config.yaml
crop_scale_min: 0.4
horizontal_flip: true
cutout: 0.25
norm: "batchnorm"
depths: [3, 6, 6]
kernel_size: 3
stem: "deep"
avg_pool_shortcut: true
projector_hidden: 1024
optimizer: "muon"
learning_rate: 0.0058
adamw_lr_other_params: 0.003
lr_schedule: "wsd"
weight_decay: 0.4
Rows from block 5 of a small self-supervised image encoder, named by matrix and row number. Rows with one number belong to one channel. Each number is 128 + 32 x the weight over its row's rms, rounded and kept within 0 to 255. All counts start at 0. Numbers have three digits each.
After each channel's rows are labels from the 100 images, of 14976, where the channel reaches its highest value: "responds to" is what is common among them. Only what is clearly more common there than usual is listed. The data: histories of elementary cellular automata, time running down.
# convs1: 3x3 conv (model.blocks.5.convs.1.weight, 96x96x3x3, each kernel summed), inputs 0-95
# convs2: expand pointwise conv (model.blocks.5.convs.2.weight, 384x96x1x1, transposed), outputs 0-127

convs1.7:097108091116146108122131120104167127156120082104133147070174131099132089130091088103071114096116112120127128105127234148039175130122118140116125100143199119115115190072084159091126134162138083101104178136092126141109105118083131149124106101122081112152147134128199108149160162104059163122
convs2.7:174125115134061074088144126194084121125129144181127148126166161082105142132133139132111122160123111088171151145115128101084114121145123067129137199062166201131114094110070127081103120097104176147117059122151114087062139151121130072124094088180122056122130101106079115161129074116125155127132171099124099127190128087047117136072136145146133159126116142143134161134105110144118106129115
responds to: 100 turns on; 001 turns on; large cells

convs1.48:149123079121131142126084136149079162181109188125070040066137104161174129181101133129098088121069147133115133128098182143048129148086117100091140110157115128140051100101085146100060085112139124078116114090102121156106164136078146086131134139072144136113115129112142148131122099110127112164
convs2.48:124166107092149106124124104131116129124144137116114086115157138081103124115141162094110143123125140102127185040167137114083115152118115147192128153145198231132075141113167094125093220151104137133139092097138132079139128143146179096128099153157125185119149085225145105127123169064150151110137155156130073112077125095129142122142158127182121081131099192105156124130124129125123094078110
responds to: 001 turns on; large cells

convs1.71:153167129124140147149132134168091171158117108127163110109152150160075115111108109132104122129156155081100121083099038166094148147132127097120097153130208108195149161128151139162147097137125096123108097128148162142103138147118207108096139140176102074130110183123147090096218176138082148194
convs2.71:168148161059120169074129119101140127119157159197109137113148106149100186139149192073123102106121133182149085069128099127037137151119140125161119143136115152137129120088141112077113090126100083120069123106140136081086131114130176182161106146041150119138123087102146114100137102134109141126099215124127144106071133142045125141163162126164118146137142138116098106137106127135131158128092
responds to: rule: rule 90

convs1.13:092096160094113126059156129107146115123173125178101139113075127139112144153117196149062166143087113140160159152151139101136155121100096105099090084088135050203118198117105110140152164131134114149145216103146106107139130110177078154124057091118151165128146107135142129117104103105116109073
convs2.13:108131121071198153144129102137120139121105130151143133126152062138161131139138082180137192136123130119146035139129098123154094112125144151146126095099088102130081131149143070104149187132139091183181115146146134159086131091100073114152100132179128255126125192196143139122140141158127136091168109142136127140154136156170133114085115102162132119129150115085105092116114139144128021159118
responds to: 101 turns on; 001 turns on

convs1.42:079102175101136114117098119125098185138118067122080135104143103177179139167105127091147115080152152117146056123114074147146108155130145162086136112111153081134105157104098173123102081084116107087119133086163125190155155115161105122072115098108109077092109178144067121174174109084154121065
convs2.42:089085110129128059129133089131081117176101140106104037150123156091110024116144173110106200155126156067086168049180116113130055133114136119091144152010156182138090094062127172098153114087141153173080096136153112226165128081140122101171103151122172138157129155169127130118126225038119111058194143136112112095104141191140124108165110129092137139132136151122092089098227122162131156148146
responds to: 000 turns on; 010 turns on; 011 turns on

convs1.88:121126107088163139050095118127102148163033176161134090125117135145125116092126090154090186079153090166080112148085108160109138183150161137125120174119113107136152146213197125092098097111150088049100118115110158153073089154153125127118110143143140106166129113082128119145159127123122101089
convs2.88:126141147203179165130070146155131142115150096065153131127177088109123117131136187165137076097121093082142058052131111151056156147115123074121147136134111114133095122198113124175071156144064152125093116120156154171053126126148142012107157092118122127093111137154147111169125133155141148173121102042129178153049125165097144128169139125157137141129135157171125136145147114165121211084081
responds to: 100 turns on; 001 turns on; rule: rule 62

convs1.15:111141104098108127150144144137172148087204142184080071110127166110130057135127149171147196142136121104119172119116129128160092194120164125074148111151123145135136092108072122087129136171164138130093067112174185119144095140176139108149129105160104126184108136156069084151190082159165113134
convs2.15:082134196211175038136133085138155124104143129080063056124056118105136093129086076255103102106132114083140093188119096108113166138137130165148138156180143083154095127102170133126147150104111073099070201149121109085190140140146153152092155145107128123096089150116120108170121166126126132098073137149173161118056122132144145134094141125149123139132093116105110148136110129125140117045056
responds to: rule: rule 62

convs1.31:118096152085148115161046145122118134158096206070129143094085127162169155088096126099077110116136067115110106114163081121124079156075157108094087090109113147120131080162110156106065121109092110157114092127091137156151109094080083123132064109103175114115122140111092127107081066120142145086
convs2.31:129127107171078199123124127144163145138120128119163145135177198117173063158109071049149168097137115165126148120150220174130201081120144094141127156143126067108096126168166139120165139109147159135160168148131132213160127128132154096151075077255097119134129160107101125173141163129142072160131105074133172130160130245157138119101113140081092152121114082148117049118110125099132148097165
responds to: large cells

convs1.26:144125073109119151133130151141120105096143119094102086128161110163149120119100102168106172122066104137112155166127126075096146136119130162118128061121214176057149144058146103147098166113120113145130121129143057094135112126021104119151108095147190096059107093158140104151143134108139119089
convs2.26:214162124091074168119142141162156132145131131194189123132210101125105112120151071103111084159122118094089105164113174076123051186144127133153133089168000136131134107161133103116163074166077100097085050126145138087160115131108130075138138135074123125159117093079085135156131152136134116142125138111139099099169129073163108096079126131100125154139107141094125033128084122078131140167111
responds to: 111 turns on; 000 turns on; large cells

convs1.34:090133157140097110111178135176118118133097198123068082086067151125096209149128160169104139133078086108137109140086100156091151108145060141143153117110085089141125188112072132146105105153144147099121120099105062108098176110058084140096152171129094133083088101111140120137131082120118119132
convs2.34:103101143141000189151129162126069127123111139123083109116196144101111122121140108124126124132125138092150100104119137162078125098116108150128125191128150098145164127133079134132132139143181033111141127101159128113121119093096006138176187114132085118156102147081125118222135079123111146067178151122132146135073137124215125119075134114054139131131130155187110116136144127154121093164102
responds to: 100 turns on; 000 turns on; 001 turns on; rule: rule 119

convs1.82:160147174104115111108141121142117113134114161105138105037126125132136133128130097145094120114087123103109118155142190050089152091131102136089138084143181123091105067106072169165146082071052135157072112127139053102153119101061117134136172136134162137093134097119143113115091102111083158079
convs2.82:105135109146149156102142098141096124124114132104058162121199090152118128121136135162140123167130162049146133196159142144085158090141130151118144053135138136140167127134136156132102000140133122117158171124098129086153118103124099169133255164019142187114123143195173136092122136146138157170145079149140163125146126133151150122130123126183087084125112126143113131146135113103121070070122
responds to: 000 turns on

convs1.89:146134132086150110114105161100092120120143120118140171047142154118148105102117075147098162086109120158091092111104079102046146109133112157132095108138115106098141094072070140099177081126113149149093125122089091093127131153110114124157130122172239180146064101148137142134091084189159115116
convs2.89:188116058104154131091155115105077149099138113085236200124094100155103112112126189130141116133137126106138113160126158089133114159144126104029126140137157168111065134184112134170143029092185106030177096103076097104115130068082089133094200178146138101128107125062129133138137134144115122106162246172115137088240122133120145137114128144112117134124155098137154116141095129091126176151081
responds to: 100 turns on

convs1.22:094143094115111116130147156107119178080152160086090095064135130157070166148100110140082162139070122081070187153160171121040122091097103117089119081111123083063147126108120140096098111137080124128089076155128068097070134165087107111128142120160103108120109112149089126145090142135146153145
convs2.22:107131142138152203191143098091125130139123138222168123119161121138128131142153125127158121097135108120177143255111135097062138143134129087160167135142129110145085139143203124105138124146177074139065187118049122090077133121154017158170053112255157118131099143110084120255147137143133125129132175144120135121113128142116128113091139133173147099127091131159095098136096128132135154016092
responds to: 000 turns on

convs1.37:109064074112134091147071134159134102132152122167052105099170081135182187147097152137109152137102120163110166132174144078087093149157154140115125072126118129083084139121067078138090092142141140171107117152180144110147098122137136145131099105113164136049133107148070125127107150070102192122
convs2.37:121127146159118162136134119175142126140133113101255048113156114189150155129106116220121081146128131014180090184174116102081098174133126096072120120139136107140182125086123141132093115118076132134125058134252141214088130156108168036133136105145112172159109105161161138084127099140131123171124107137153128108176116072063121154119133134153129145123111087138084159096122134137132176177134
responds to: rule: rule 145; rule: rule 62; rule: rule 131

convs1.35:145114089132142126077100144130124153123172103074161113103062138112085121115141158095090121143078089133098106104112093116124087168131187142143120181094029106180132141067117083095129120133179131180147119113092150098068143104076129122115070149112121159080112083095073119123175143096103151143
convs2.35:163125134076147156111132160105074129158122142137165233150191187186205164126109141105157121157127134180092098121140183122196042120133128154140134161107139191107062113101159083156122151128187124086153112112081138171081118106130015143091115161129099179104135096189109118104138070126134141132170071125133142121120127111113158105091119135187130117115195194165164127128108146118134153111165
responds to: 000 turns on

convs1.9:155144166096119136098140145057140077115143089093047145098079119215159166136085133153154156107154117126133127173131098135192102137069110105146139092122132107145163068154106130088178153103139069179072160109155119121094091103142133155100098141094136202126095107138131084133101111115091118105
convs2.9:179140122042125116089139139108151128169126108060122115131072135130156208132118081162120072102134192162123207119110088106097157140120119108113131045083099041134106123186083062111155172112130108087123066098161130211183114120152149182156140131076166138133127111034110102157123131108129145118115136169105104176120127213125125095116137131157122155119135163152140069099100104119128153105231
responds to: 001 turns on; 101 turns on; 100 turns on; 010 turns on

convs1.45:145111041098110115106101139094130079157172100103102094108127132139133095120110136118122123130154108138080111088115204093029151119112150129102125096172093119100140077091091116066087121151086106186098145123127128104097105117065150161111106115156143140017118132127149077122105144128136163131
convs2.45:165154124103126113083114121105136133086121142143099155116070069149106138101132104096123135145128126049154096183074146098175135074125129169155115087162169178103163114135242213139115168170181140044245126102085120119165126152148125092138101129175146111136130142173161134136127156113131126084139136084121107119100139072115125173081112152095118136118177113112121099140139132089139125165137
responds to: 101 turns on

convs1.20:181125169097156081139086110086124142140099165096139131087150130139146076121136116100066145092088122128093122137110086118103100136086154143119137105163100100049117103160093177151106067074126154177095087140140109136062083116132158110186119105122206161107108084129069176124081116145093107139
convs2.20:111107116184138085134142125095102120124130141000155168138193096049172152126126160126106138117125116112132158089111149084161203161121143091073108110114168124150139114128108112141077163103224104143183153163128137124110127139082133147078153113161098044099140111169141136157141116129146126136009090115131096158157131203130121105152147126116144094141133169121139099126103120117125199109127
responds to: large cells; sparse start

convs1.84:084148172113155157147142154129102208104180174089075020186096121153125101141114153121085119140067117103154171154127149095155184071161127120101122065102191096099170113125110115111124160138072086109087172120124121128104152119107105116142109103098100133133146069114131118096159121129122152131
convs2.84:094127122075145120124132144134184134100132135205255075147052117183120172133116079192152150157132143052137075161054125135183127159121126118156180095128094133122144128106145104122156122094173116140000172109173135146159127125147165078125166103107159133131108159200114141128131178145131102149149131124147085111092127125076130109187118129119135168130111159159178113122167111120129109128180
responds to: 001 turns on

convs1.56:106126116095132167120132130101088081154093096149098079145125133123116141110109123044114129207156139180068091106090102162017136085098068079181081145166132139131087157135134140111107097139120121103087096140174157169159142145170080166139106106143137107155165120110086161133144095122130127136
convs2.56:031151106146086241113130157071164112125133142057140083135117054134165143136134099131079001123124136060125122160116119163161125169128123133157138113125127131127114124146157102074150147115143126157255006112164141096197130122152168066151165123102126188146115078077112130138129178140144110014100097115131133125207139157096125113142122119128129130132124175143111249118098133139137085129102
responds to: 100 turns on; 001 turns on; 101 turns on; large cells

convs1.3:074111050154133104078173145136185132124127135116150045066141131110104130121138118110120114117099114164106120121132074125074188090082139132135095081114155159136116160105114115096137100118104145103117124096058123140179078171062169126089094144161208108119111168165167173129157134138126101103
convs2.3:092140140135172151134136111090150112121121120138030142116209200141053105152116106182134194144140152113133142138116170139135163167123143112144122122105173097134152144100112139124085053126129146116134078108148113207133126105093158116137084130199144122127121128172098108075113162193107142038140173009146174114070127089134151158089148142098168127122153092131137150119054132104143160144150
responds to: large cells

convs1.4:146143081122174079076146136078141199131106127077074125129143145150125121155073088134142153152138094150135096084117121132130137137148134166060169092102090109174114166092147115164106115137101153146124146159048097125155128130209214120169129128135156170099137182118065162106141154127088127148
convs2.4:108126123108064138091133148088122112132119111136140207120090140085110156132133173073152137117129118098129150103150127162100115145131135128051136147183136139127084133168106110104096125172141130072138164151080097204065133150149171081110109145140115159140123121117118118187139101140133130136082053164139111125242121136108130127151119113129137118132145098151120127128100109115124141111136
responds to: large cells

convs1.68:127115134134123134103097117120114146107140117114137065144156139171131156153089238138085147121084171081137117140125073140108195103160128138160096116098160135142099126150029103192133124165184108088099109110189094139147103150050128149133114122115104091176100099124159151142077124125121114175
convs2.68:083112156108129138130130152161094125115131120163076133110100181127056148155108077178124193143117151133098137192185127158094178145138131110132142098156169076134125153120075130185142143156127178050078084154113130130208121122144137147161045093112130177140134178187116119137128105168116123076122246117136158144126123170150133128013145106151118140139069132069109112165120128120140076123120
responds to: 010 turns on

convs1.2:117103121120140088097151113122131143109178112093155141117079120095117108109128105114097132116105097084133095154091148091184173121126131084125088099166155104120102026105170140112114188152065097156120100149180122113074099090114061132113066097086152148092130103136121094073139060157134118069
convs2.2:071108135076184161151144101161203129111119133105255085117075140136113134097159136101160162095135118083115105130063137124202115097132139162141100019149175162138119111124156092140118189124116122143057121105141126130127138135095192079129118244111083096089152138127124141117122081131109149031106096098149102123172122177118124110145137144080145105109113104160122133127113118129118095173151
responds to: 001 turns on; rule: rule 62

convs1.76:065138126093132132136085140131099112129130116089133111135115116125140162104101046110139166094080090109122149137174096092079075100088147091143149057150171071145163106124142172139111102079060114174077070116136121150139142031093111119119113103111119113069167138145131090129139130109103143076
convs2.76:124122127129150182042151126066125133158131138089165132128174128152100121134137135147127151152124135064093110182187122121105143127145136060172146196100201101139104121105120162130185079131183130156131128134167117144133127101112000067142107077195153126127093168171123129165123164128135143073171116112111118147135122164143148135082117125125101142148076120098103124117157129098135175118117
responds to: rule: rule 145

convs1.90:116127106131092121143137147150187193167083114091103137109189187104100155142138077080138059204138147130115159107136149130059087136115156124179120093134166129152085074143071148166098187133144089137145124110114151159127098150100081140131128108130126131117127124150216165121130088148190152111
convs2.90:168134080094185086096145132157116138113113108171091219125130162064165085121170157155123162106129125091163139141134123096149117132129134100073149074139178165131091142149093131092127102128170148142048170125135122007210140127116169156079130093088098121112115108171088129129126223137123066178133201069146123161192129071084163106000108138178151122123102043129132111121070146112121096123138
responds to: large cells; 001 turns on

convs1.51:079117091123147096130159146126095189074104090064164129127059126074155098091100165150069097112148122137166112066163128152118108051158117122095118080129120105134155102124143114066139113084080133142102121116170112122153137118104100115065115130112094160110124148132057158165162145094112067175
convs2.51:129118126142101127099116120077144135123124102113109130134147087159125194139161159163106126112116105105125072127013123101113158092133138132132113123147204120122151116184108126132088131102158112141255152097124136249055130118103099189129088136032096102098123160125176130082127124109125155122148129116145133106114138091093073111045178136148124167132203164090146142154120146167127108148129
responds to: 010 turns on

convs1.72:148151117093136138134145151128142106112135117130062049125082133116133160092079161131127120083097203145114079135159145120080113125127154137141159081103142085122107176177122122097121070137090133096079123135122148034157107117160080109118121126071154043136093092152111090115133195169149128099
convs2.72:078120102192148133147121104083166157148111101073246063124137147103132198119116153105186109086135095089078074192115121121165151146137131088124141195100132188141111117110166203132143123095075099139121188142211139105146140182142134135165128183090153070116114093102124109083127192143142146085128108168102153164113128059067130138192102116147127135127150144133083160145097123119126012114120
responds to: 001 turns on; 100 turns on; 101 turns on; rule: rule 62

convs1.10:129111103138135119164125136135159120132109097180134187094077101141156155118160147098147166133154127091167161099076147119097124121085122124065141106093237113179115138156141150110121109118162144129152129075108161100153182106251116113096093176079116120121171119125080172147107094131120126130
convs2.10:151159108144140080120107141080164128134107103094242180136255085158127131145148110118089077122125098110060138108139112118128106154141126124116106086102114221105136116179133196124138113109077136098129116128138124169193133144131132204112119125099110137095116078134107137141133138129122129132084140062120121134153116178104110142161128142118082131118083129156133096109125129106132127170089
responds to: 011 turns on; 101 turns on; large cells

convs1.53:095138141146101179145125135154202106093117098086146156058135107087143120135133128116098101113152100115151119124097211097103124129087083133132091097133125144123123100117050133160078165177097130084070090129125053142085153114050121135116136113120061069165128116121174102167112098100138129110
convs2.53:155109117077124074107110122098128139124137126131111124138187180056195072110112083111142126156130114120099164162166131062164053090144134049155132046112167107128111157137080134182141106087154113121140103108119126166185125143130139113145066150098170154124112139133153131133116050135142110165119141136144132134100125079150120154051159126099117136129111092134135116151130137152131175161107
responds to: 101 turns on; 111 turns on; 110 turns on; 011 turns on

convs1.24:119096102076094150144179152161163096117145139084152084085169146129125136177148123148162159137187095124106134131076167114099137107102048154152140155126095174067192089133109142121117111154153132215140137091078174156089157094174124066120108115127125117083176162133183094111125131125162112127
convs2.24:172165085233105125176095130166181128136134142154166083113091098062066075113150121142127134158125145216123097076157149078198068136116133116163111094146182101125138122132115137145123044195115059104016239116107149141167124123140125131136121184140101068134102100152147147123119107136145159097137142116138191058106133188121129144047108114120147118122147137147050114153133129162119133117071
responds to: large cells

convs1.77:135110147177114130050165141075120127100145099033131134138145135154061053116151159121125118126145103100077156119107115110070122097090106096178122118127147151103125115184136120157109127083110108152143108097113114179095107097092180136151090159082159134040108134140111158073142108151095076116
convs2.77:095151092171158065121110131163152123156115144099126121148126112070157073147129135095193168131127136143142126072155159106145074136115133177147139101147188144136129148051087139119129070151212120121122073113136118217075120062135090096133131123150101080141152114080134127090133155127130119079105055134114097129189129102155129122096120125143136143133141107109127179121112130143131118187204
responds to: 101 turns on; sparse start

convs1.61:134128155142126141186087149084124151155151205114132200127132157149148135154163103169095111175140115159126141137140137155124098212077115141161144134140141142138131094082058116163091085139203058118203111149121177105103109137078064121144158126111135124144134086119132099127099095156141148184
convs2.61:111142133157138126170142120140188132122136150103109106126110172130109188123147087159086132102128134132152082087121144138197099110132113111151187069144255054134156106117140104140162101136139117119158112183188138114164122157138109042135150094063115115113143120143186141035117071143118142110079074111135134165174135163179118135170153133142106144130098135133124119123153166154093148099125
responds to: 111 turns on

convs1.25:139143111146049124114132165182172111100140166099077141056145123136111151115121121141077125117100115105107130121116134154071090085104092105128107080180150075095100057146116132140163156130125067121161071125163087115147125119083146148150092137179108155110104045110122106104081069158181135130
convs2.25:176117117089138192144134106137073140155143130172193139121202141082128138124163199166105206067124121037136051154151120110112136112119123144191110129162140194112146154163184125150144156086107022109165201125138118035133121120116010160146123156188125167136147074124153131136128122162141143112137165192102118159093130059143126129164137110166126124134115174100135136138132130129121119097112
responds to: 000 turns on; 001 turns on

convs1.30:107148158068092174120112150128130123105115144086157028097134156110126157129060124132145139153067094136145138149168175121158164110072104135114146032150119099099134182089143140108141144168067136148126164148129068116132162110043075094135113108114147098079146119128093101144113120116101134105
convs2.30:151138122079097201164141090093097132130142134202137158132149134183104198123126072110145077153134137093147130247145087115175158090113133135127152066110157094118211121118177115150207075137104111131161092179115123154135121141129114122174255123025121036138132114153095113083126113118127135092093151117128123118137125035142141118066143146112135179138152134109116108133127138128136129127079
responds to: 000 turns on

convs1.29:093094151052107142060170147100109137150161143124075078083183121118108110158113129157128138147156110130117109168092123115087130068128081112169123057149181037161144135121122135130146194133092103120092158127139120110141109110076120157096080157137168157085132092118135068126189158120107120153
convs2.29:061148204123149153141153136104200139145138122127094069128143196135116152129130148096166054133124173023231079111151104140189136156133129123104121062065110151132110106080083096177148098165124135095183130154156120148155141102099136128149119146097165123119115194067132117133123221169150135065150095156123122121125140055104108129026108119062134171118119136164118163145124111127135028216188
responds to: 001 turns on; 100 turns on; 101 turns on; rule: rule 62

convs1.67:078119134145116107082121128109138168082091101095163162117102113118106144105136139108116122121084070124152126102139225112095202101086119172133117131141143098113093071094102166151085178119097168063128106115127082122100098095084116111117116115117103077125181084142175089124090136048085110106
convs2.67:183125168088181084219132131127117124134145140126144111117196153117143126126080068091152141108131161131173099255136109175189085098119124108039105040161143134137101110143146103163118153163028173159121157091141136102104129138109152141103138104207134079115111130140186135215120168116122136112191132108124144118155134159103122134076125139129140141116196100142112132143152148151140029136131
responds to: 110 turns on; 011 turns on; 111 turns on; 101 turns on

convs1.85:142118079073121108127130137140115160108115217096112150131164147134112073114156139155074132111127110142070146189113185104053080125050124119054124069140138107098129088096131110130076159149101053109133115169084180102105099117116120103131150138101133124089118115108157140096113123163170161103
convs2.85:139157137160084132147143134083177137139127125122130111137169146169072146125164170118133077107130072117102151113160102130138106141135129173170103146105095170141142141165127136128099147148138098144116169078182109174120122120153073155127113172083107101132150135045166130125139104182102153198111105163091110129055135140202111124110124133077135121123141141101112125136129149113114120095088
responds to: 101 turns on; 111 turns on; 110 turns on; 011 turns on

convs1.49:084082139066102082081085126087092133139110076150076140070096141159145113148133134115091096187160076117114095121143132117045159087118137095107117081154119098192097113117078144114132110122079129133106133149107096175165150100107123062121060137084096158078111155097141114113177140130136098112
convs2.49:012129137167136081156138137123182126141135128107076093128114198172133178141138110174139168106127165047139057104180202136162188111122109109146129094115160152114121142106151168136085084137255161133073092120139122159222132114135163156134161133072142152126122181158127128058135142027151123080169091149151132138098130141129106123114141121120111172126105128131131138151119131143125087118113
responds to: 000 turns on; 100 turns on

convs1.94:126097142145089112225110121108132123133085069097224173107096119122132152122091110093112083115148101083127101112141150115111173089093062109161100086109160155146130101119106095118177132116128118103119077117099087097082138080115091080115184139093076078073138120104156096134122155109119090101
convs2.94:122139121180086098110160126126085131126135121082136129111180103181090159137146152100085142116131100216095186180125109120141064097121124191106107174097100081119176132166064075077125095159083193070179077147121130118058134129109157075085128156038128153135120111121133129119127094165133123189137121134141113164220133236089098123153113126188143139131103082166124086131145124104126114125144
responds to: large cells

convs1.18:103129181096093114100108122122116190105097157132153083123134160115109098143102172116096079127158126090141051138076093111091086098048100120119158079146102088115112132201137107114100143140143138147175078156085063081130072101166076117109123147106144168110051139128101118121151152129102101113
convs2.18:095115118133088168127132133130063114154134157080173117132178104127076093138148140137128056125132163084108099144188127142157139122148120117094132052141132097115111130134082111176086158111114159059133112125130147191034122142114138083116145084150120111121130119029142136065127099122125123166162161100129119160123134209136136137106147114152132124139115130120153098111138118130133122111151
responds to: 011 turns on; 110 turns on; 111 turns on; 101 turns on